Rows from block 12, named by matrix and row number. Rows with one number belong to one channel. Each number is 128 + 32 x the weight over its row's rms, rounded and kept within 0 to 255. All counts start at 0. Numbers have three digits each. After the name is the row's rms in percent of the matrix's.
# convs0: expand 3x3 conv (model.blocks.12.convs.0.weight, 288x48x3x3), inputs 0-11, a 3x3 kernel for each
# convs1: project pointwise conv (model.blocks.12.convs.1.weight, 48x288x1x1, transposed), outputs 0-47
convs0.228 101:148111100133127091127119072180136096182144092173159100134113105181097111176130125120079051139079077136080048123111125118106116131127148160121106143101092127096093174153169154153145150155137159147140163150179166170202135138152121127139113121142153133094156139110142137107144123126144115088137124114051065086043049094078093106
convs0.229 101:149109092141129096074079037179108071143122075143135115122155138141146177137180223163149151173132132123111147113183120109151129117136125189129114155109128140130165128099053154128078125130086134196135112132164149172182092130138059128106092142116129104108195134085187164102115108096122115071126104107180170177135119149126140172
convs0.230 101:131114188151111182133139200103056123100073067093094077087105125080074135075089098152135191140121188070164219102109133074124136041112162129169145114137142110116129132137123141126106160105109126129091126149144155127172144138132145127183161129189107113110084124092051112102153133160136143135132141141128110167122118140135196137
convs0.231 103:118124130140143142150059113118126161133119175121069124146110111130135127106117091141060137107131141139109083144127136155114111163083103134097031152122015159122073129136106152120092198161154113114108111110058106149132147154175111096114126165142175130114128106123139058073095124105120112133134094117117143125119147105049095077
convs0.232 098:118150129106170131067144064087118145097170148093191122154130175145113206140125217158122115074119149083212163122139143160118143138071123096121108125142127126142147087124042119138094132113120159211196138113213148081215171130120151112103139128102103098098120110076119140103104081118135110095125122164167176153155134119156166123
convs0.233 102:170148144122120136166114159141114133112112111173160115126134130118097133097126142191204078162141121122114191126131132117124124153141150155124107114132132089126129120132100120139131077090124150187154152168138131092075090061087151117079076049073133140118147122114165144142097108111111127121178183232080126200054120175097155124
convs0.234 100:089125088114149116118158122090120049117160099111164123142168153104133122128138114127131112055134084146184156089146172112104223056101169177156114179166136126120126144155081144132104125124109149145152161108141137118127149084050152130068125081017074122166085082110152131128167127172080137186038164204179149142124121078167157122
convs0.235 099:131130137144157120112135110125178147119142144098086115154131126155124137124070141141131131174158149152133149142148160141140132144145131130141132169169135174162129103075130112089137153144135134145137112102108111088095147115121124081097127115119149113135121142142112130141112151184137191145132182109155176109125151104108146137
convs0.236 098:121143129130132130110118070153122108176124129144114099173127146229079162196091180076094169124122127112109073167170114161128133199108144111094118112137137137158133115101108125133135129148169161144073144141107139125173139129228120136130122143115131144153172125143171118146125128100136103138166091146039115123035139114075122138
convs0.237 104:144139180127116175126132248129121149115105108149133120083064076119102116133127128151145106143135116101099147137102091144106098171156205181163135127127126097109117133126110148147116040044046126120109145140134134109128118120120116123113084106114118073072171120108167130120144129107113121112142171191117128160087108143116108108
convs0.238 100:156179163154172157130147119095081135094115117055134100099104141112085189126106199167137143106110152063157176162137123170131127152101124057122106108133116102126120098134048118134055117113088133181127123141146140091195145124113139112126111107134110120137098096097103089070153135141171135121159125142163158156171160157183213112
convs0.239 100:169186163142150190132152193112082130132128151087121107120070110104070131128127167158163121112136121122195148169106105182134131129103108032129122109151121068093102110142116096124107074065059135140113108130116129046131164140146136173137111119137134130123127099124113118129210168160207134136130127151104132140144125138169146121
convs0.240 096:125135153114146123115196095105121117136133090138111057139104096176053109231062123152143153141107142113102109150130169137120104143125078127114122122106090140151139096099135111141149137247202163132117179159140138128161150167201117124156157138162143123102140124117120161149137174156142129111125118056064116070110116119085097131
convs0.241 099:241165138178160129175252119180105133165080124151112092105098142158060202182073238149137112170130134144180156139124092174117114177130123115124126131138120121141107104122113109144095083127056099136111096132148080080176083128113096118102097101128114095125138111116110119126206130150235123116227174122088092125130152148151142130
convs0.242 098:085103142108123139103161141078135124084161135093132154096178131050132099131109108144144130127134108124151089099141125089130139063066122127122153073113146108158155129100171111135176132160223120134102155200137144107125148168204111116120153131098141160138118134150095123141116159139080132184081154137067080040128140049157126035
convs0.243 101:071098138123119174128059152104113135139128138150115119132050112103090122062097120097067185116093152136117120154130175145121129143131149105081108131117108139114123146107091146105091170133132165135112140111102123109134170125127134076091107089110163122138138132144160142135117119180136143174129134128077177141052133133059132135
convs0.244 101:106153147082163137100167121090131136104134132114131119117120107143099104154109112125134125113116139128133123090111124122124107118119106181128124152129110138147114162145156130166150124192192160119095229159132174125144132153190093131141109142138136145107127134123110130116140165171138136169135134140028096012092131076118124105
convs0.245 100:121123100147133099158101067135070021174136090136138090162155138159121156151127164086084138131124065140127044172168119120117140131072173097095129137123127163144125130127119123127163137151209151171127151192161119137190132157251128129157134124128142166146128125131106049112139111061124104064144106123112121149120115093121120064
convs0.246 101:178167170172182164099090090146183180120136137127117100129139116137098091134037084153137131190146120105014062134145161123127139169141135084093107110127144149162152078057073119109138169173155070097091062103068142168114064111099116084066152138097156134129141122126155088092126145151129182139120128100129165109128148119100108138
convs0.247 101:178143143186143151164138185140133127122124130128113123041051054104121119167158176134117115154128133141127132184117075214128089237150134167167147136127108107089103131127107134127105052035033114109088108112107145130153096107124088127116098130161078033056158121120154128110189144140195134130190133134135145133124122123116121115
convs0.248 103:211192163180168156148195156117080124123095126082112099102047086125070134151095192172140122143124116119150175210136088216152117177133103029116129082136132100134122076133095075103077092100034110126109100133122137115136106130125095142109123120143128107107148116097116096098193146136213133123158134128132120116164145137148157100
convs0.249 103:134129127136135120125147108076131155109131149144132146182204113148144111144081090168140127132110123051072126112152217112169159137126095069085145141119129181157152048053129128123139215197154152137147118178122087112084039081067075090112060069070106121181080101171127145189106151145121127127135069077188171136136104117151139204
convs0.250 099:081101140110106140092064118084126180106125204080109177178150181155145162125125131116078082114122099102095124101125138132110133138115138064108103147158117172163124107092121144124131170161136141156196141134128174172123150127107131113078133159094133093127119116145106065119065072053118111110132116124140187138134143100100107118
convs0.251 101:122121173127129157076068130122135189122116187106079147113118149123136132141104077106097127123159106107076086082118181107108154122123144104110081146139109164172112124099109156126133177187120112110132088118084130143099119141138119107077149155111148104129127134138142091108087097093105117142121115119118174107126150098068095118
convs0.252 099:127142132156167146124146195103123143088133140097140138065089105040127049118144000100121090102133035120120026086108149107133130132168129067086048145144068141150066147135109175136116164140131102126164071137127121154080112124077115094127139121103139146147142161137092119116096106128126149147115131080119120138164138162167113159
convs0.253 100:089124197114119140152099136092125100145160117126127131138143100153143091157142102076095124101153129157142101113101118103090061113104099127130104122158134119150144132136168110164199117184209150142138139155141139146143182124191155100140102126120107078137114121192139152190118111097108101106129123137099126103123108130124134132
convs0.254 102:123134119161154153172146164090087096073085091078111100111061054140124130122120146150132141149127145139134152190177101214172100228180109053101125098120133123146145105106054110095055112104039095113106103127116140136121132131128112150122130160144131126110172136130127097096130152131162152123146138124150148131170143135126125114
convs0.255 097:144144121154119124128122131119119104083104082085120118144121100140136116117125082131129113158113091094048123157181140141183147138195164120130121195146128164116134115124124094090077096081057142166132096138135136157134076101070123119114139138125153140156138132147104088113082161115136193123081114075208220215194167193128092169
convs0.256 099:155179110158146141161102102084101081153168131143184084165129074120131107131175164184158122114073078189147155147144105176158128115113096129127100148136094139112108127133077117087094120071113155125141155117134156116167181089137135094122124117137050128109115125091128129125159172149151167118106130118186131147141092091150118089
convs0.257 099:082131132090133152113139147080148145112156133154168126087145124082142108121129111130196126067151136132153152069101137115121145109112154196159157127128152116124140145130129107120134107127171120120082163184118126121131115128125101151126070135120130144159140124142159127144150155143127129179141158176088130114068140122131131089
convs0.258 100:090115132125159142177170140146118177134113174110092183121137129113103100126127119111114124133127115134137099117171124091129088145138085148125087126129094097155112137130124111134147096156181120131124123128090138139097157133190126121178095089149138156118095129113112142133107093148124127189117113146050130087107133074106154091
convs0.259 100:122104134170151137104095057128158115138167121101097073159133100131130107098108129132090154140128143161128118173131148153142142132127149069125141089102101124109129082081123116070120161129161125114116142127149206208204123151142127091129157133165153107126118141131110103114145138130107140105058098093167102103130140086120151127
convs0.260 100:129136117110136108036136133128149136125135124139161103053097127102129108156155100114135115134137097155085103084105142102141157070135148194128142167111120151124139150119094154159116095139162125152123114151175137134169077119094080136125115163117112120094138136112177146110129132175125095153124130133169177141151129115151078111
convs0.261 100:220141105237127115251144132183138125197127111146133097072128041119147101154150101138153158152146173184144151198158099201148122184153130121112159140122131136111115124129134125104119101092093085087066119140092098122106096132116099152132103136138120144161132139163160171201188146112159132106184164177144120179156112155137101126
convs0.262 099:156147170134117183154142244088107127056103101099129103067084091093100130109128109150163120132113144065127199144116121129103124130152164125169133121146135105126127163137101152137100117076083132126128147151136138135132123095096137129143118125181119134112125119107099108109146166139133149138139194216119156189115142167117168097
convs0.263 100:091118121138117089144126115136132043127155104100145151137133150132146142107128167091066062129126026124143092075129150066081174088069159130136120133140112132130118175165149141133176136104168162146177160141175145098136172141135146123108143112094112094138090115160098083138108111109098115139102122145127101062144152035135185086
convs0.264 100:080125155123108131141112114117125068126122123121122170127124133113133102092083130071079107093128076124125106053108145095107153138100140123129124104138151125139152156127157142138210138129173153126138178147126132093110191168129146123071119100100129070126105095148119090141100108106094111159137148139088115070116178055133176055
convs0.265 101:122071130129112095155110070118141145127119148137124109120171118140113124154110141150159098131127132127145106059109199118134144188123154137142169137132112138112052177130190154151123145109088092116125130139154133106182136125106111090128088114184153160158130126145162130122072139215157124161200129129122111090115116092119107027
convs0.266 098:114135146110145135087124101128153168126148133116126144103132159112137204115152216120101140092131166126181146117182166117131130057071125149147135134132134113136171106110063129136094120143141140141129139114141072097140090136091093128106151143093129112098145136090150156080117063072086088099097125184183159133171148137130134111
convs0.267 101:115128125118122109113105078125151096149155085140116117122144091138134097170136127060087124100146151149157119138123124105065082114073120142137102137161122131156153155142140151146152124132145194146137169135131135110154175123142138095139133144144102103190126122206176163186106100102086104097130143157078127135094120135095114131
convs1.228 063:148095098126059150148069158101149115118143133203121146119137098100101168141118097155173127135146147157135082128139142223091147090125088120152081
convs1.229 106:122152135128097128131082115153120128147154127139094164176118116088134123112089140101152174140154208058147159112104140184177214124077101124146145
convs1.230 117:124187088071091077137086102110136148134138073123086159120173096112075150063173159121146096128092135077152088153141088109126131124076130107135115
convs1.231 108:125133132186139137097223133122118143112099164100157101092160150140157102132151159129125139123137129138036124114113102087207115159173160155090117
convs1.232 111:134126081141068169116070101123124170111181133128132147106183112141126121099131120115095152107174129057121179073137127129130163143107068114142204
convs1.233 092:113100119086138074144113108147125100116156100163093188137115121124146139084157143131161106126081186107174107165104064130123119045064112137154092
convs1.234 102:118134155098130139099109135129082096134151189143092199157136068162144115140078100105138156121241112151134137106137145113129135124086085100141169
convs1.235 104:131191126079070138188177121109142142064127135127167163071144145096121209173118108146169132172134141112080105127103108126152125143131141161139095
convs1.236 093:115103057127110149128246139114086140118131169172132098111176161136182144152137132171132148139122124129042130121139155161147123115117126166125121
convs1.237 134:124160167084086100168105125114105118099141114151127198125148140091157131092107133120138134129055175130187134136083089121125129114082108168216096
convs1.238 099:108119112112060127155107134108124226118160081106130167108133129114087138086121119095128150124142126095130177055132130098152127127116054124148195
convs1.239 102:097150125090089114182143110132101156113130062097126194094122136090124147037103114074131181145113159128141132075088118069126143136105104105121139
convs1.240 089:141111082129145135223177140135166124144122119083121098168128124150032153180140097147134080211102103149129121132141139140107117134142131140102102
convs1.241 091:132109070121121079195125136138122171100199069101112126089100112118120132116067066115180143130080128121161141079067125125150135095136108130152135
convs1.242 065:110120163130151122161146166108149172136111160118112076197090150135095127192091123150135120144146085163135013102095140127135118101133124138072113
convs1.243 099:129186133115095102123191137058090126093130149158127155072143129097155134124163182145132166099111158129116096147075084138184123128134163151122054
convs1.244 105:131125109126160131168144151121152135154136129102063070149062107128075135145127128144153064140114079130136013125092125138154109098129133127087091
convs1.245 090:134097090163133166126155132145103155126100184194161109122171200114215123132143130148127127124141115130043123134135208126121126129143090117125149
convs1.246 106:125106104117070140169202196120119119135132146133144114095174137084129195174101118103151172153158121145078133045171155142133143158140132134142128
convs1.247 110:121129150134110113203099144119100121049146097120123216092129141080129157120090134108154158120105151146152146097076066083136132122125117175172104
convs1.248 091:118109107134094099169129152116109180080152061085127152052122143085115152095092084084132151133126140149130142061096115048144126128129086130137152
convs1.249 117:167079104129118174166108087166161143139130101147197111155123133133081169152121050135085151145155125129153183089174127169107136156131131156176168
convs1.250 103:181116107192132172120129100116179121121108149123172109118189119165132115146181121136081127135165120126047199108140139118135135169203140139126147
convs1.251 115:180101122188126166124169132114133112139081159103161093096164108143131098147158135126107145127151105147063129077154141137133132194216183160101112
convs1.252 079:166121170195133129123105121115159083116046141093114130138120115140105090099082132116123131089138133156178135129111133079057172152210151096135133
convs1.253 096:152101146119121148131135142136137066117069126185175143116176115108135151172143071181131113161106107192094107161131168120060071140144137154130085
convs1.254 079:140132131126082080170136146092128139103141121065128114055179135061134195112112122077121146142133160145091137071095116058151140135141103128151161
convs1.255 089:131133208125146171133149129146143142125084133080145166148137147114129200158070120122150188146139134112131226116144129139119210131126124139152139
convs1.256 108:145154129118123139126130109088110169047144158130120219105153121102174123122113128097116176148153133099114177080064160095150131123112061135150167
convs1.257 091:105136147090158131205144132130118138136156165105048131182070098120110084129077128135149126148130109144159043121119129151120126105064126183127114
convs1.258 113:111079123182143130116117172128177089113100135125132104139132110174109114146150136127155109118117090163122075128065118080138075081156159124023103
convs1.259 094:165129102138090079133210088134150147125167149102135125110212115098149190146167120131087110186171155118073142112160135141146135157136131172142149
convs1.260 095:137161162137135108147081131161104142188161128119083112182078086110064112106047126087136118110145128122175095151162107139158154149101123145198125
convs1.261 091:154125065123122084180098058133134147079147104104143092092126117153162081132134101121074125103096110114129163172134063121117107125134128173209150
convs1.262 086:118141146082113066166088107103120141126151086137101210125180129090125120045150135105121161102118127131176148124134109060134128101062102137149123
convs1.263 117:157164139160196174103124113140170070125143212151119151175132140136164113155103098135110114142166068154105116124052169096145087109137131126108126
convs1.264 097:188167130147197162121139127123169092127121212112124126166113099132156079174137090148123117131147036148126094137119163126140087105162148159120102
convs1.265 081:137094133152127138137080128132140128126101105175123136123145120167123172098132032238126067135146131185127093150121129130098062139126133137139146
convs1.266 091:116143128146102115123119155123079139142146163133085119145118130122125066120046131083163159088131126088139075103114137142149216121083063129127187
convs1.267 099:152110108094130101130171072161127083136096124184137136121177111147207162151187075181105120138113122144114122185172117137082082129100141155151129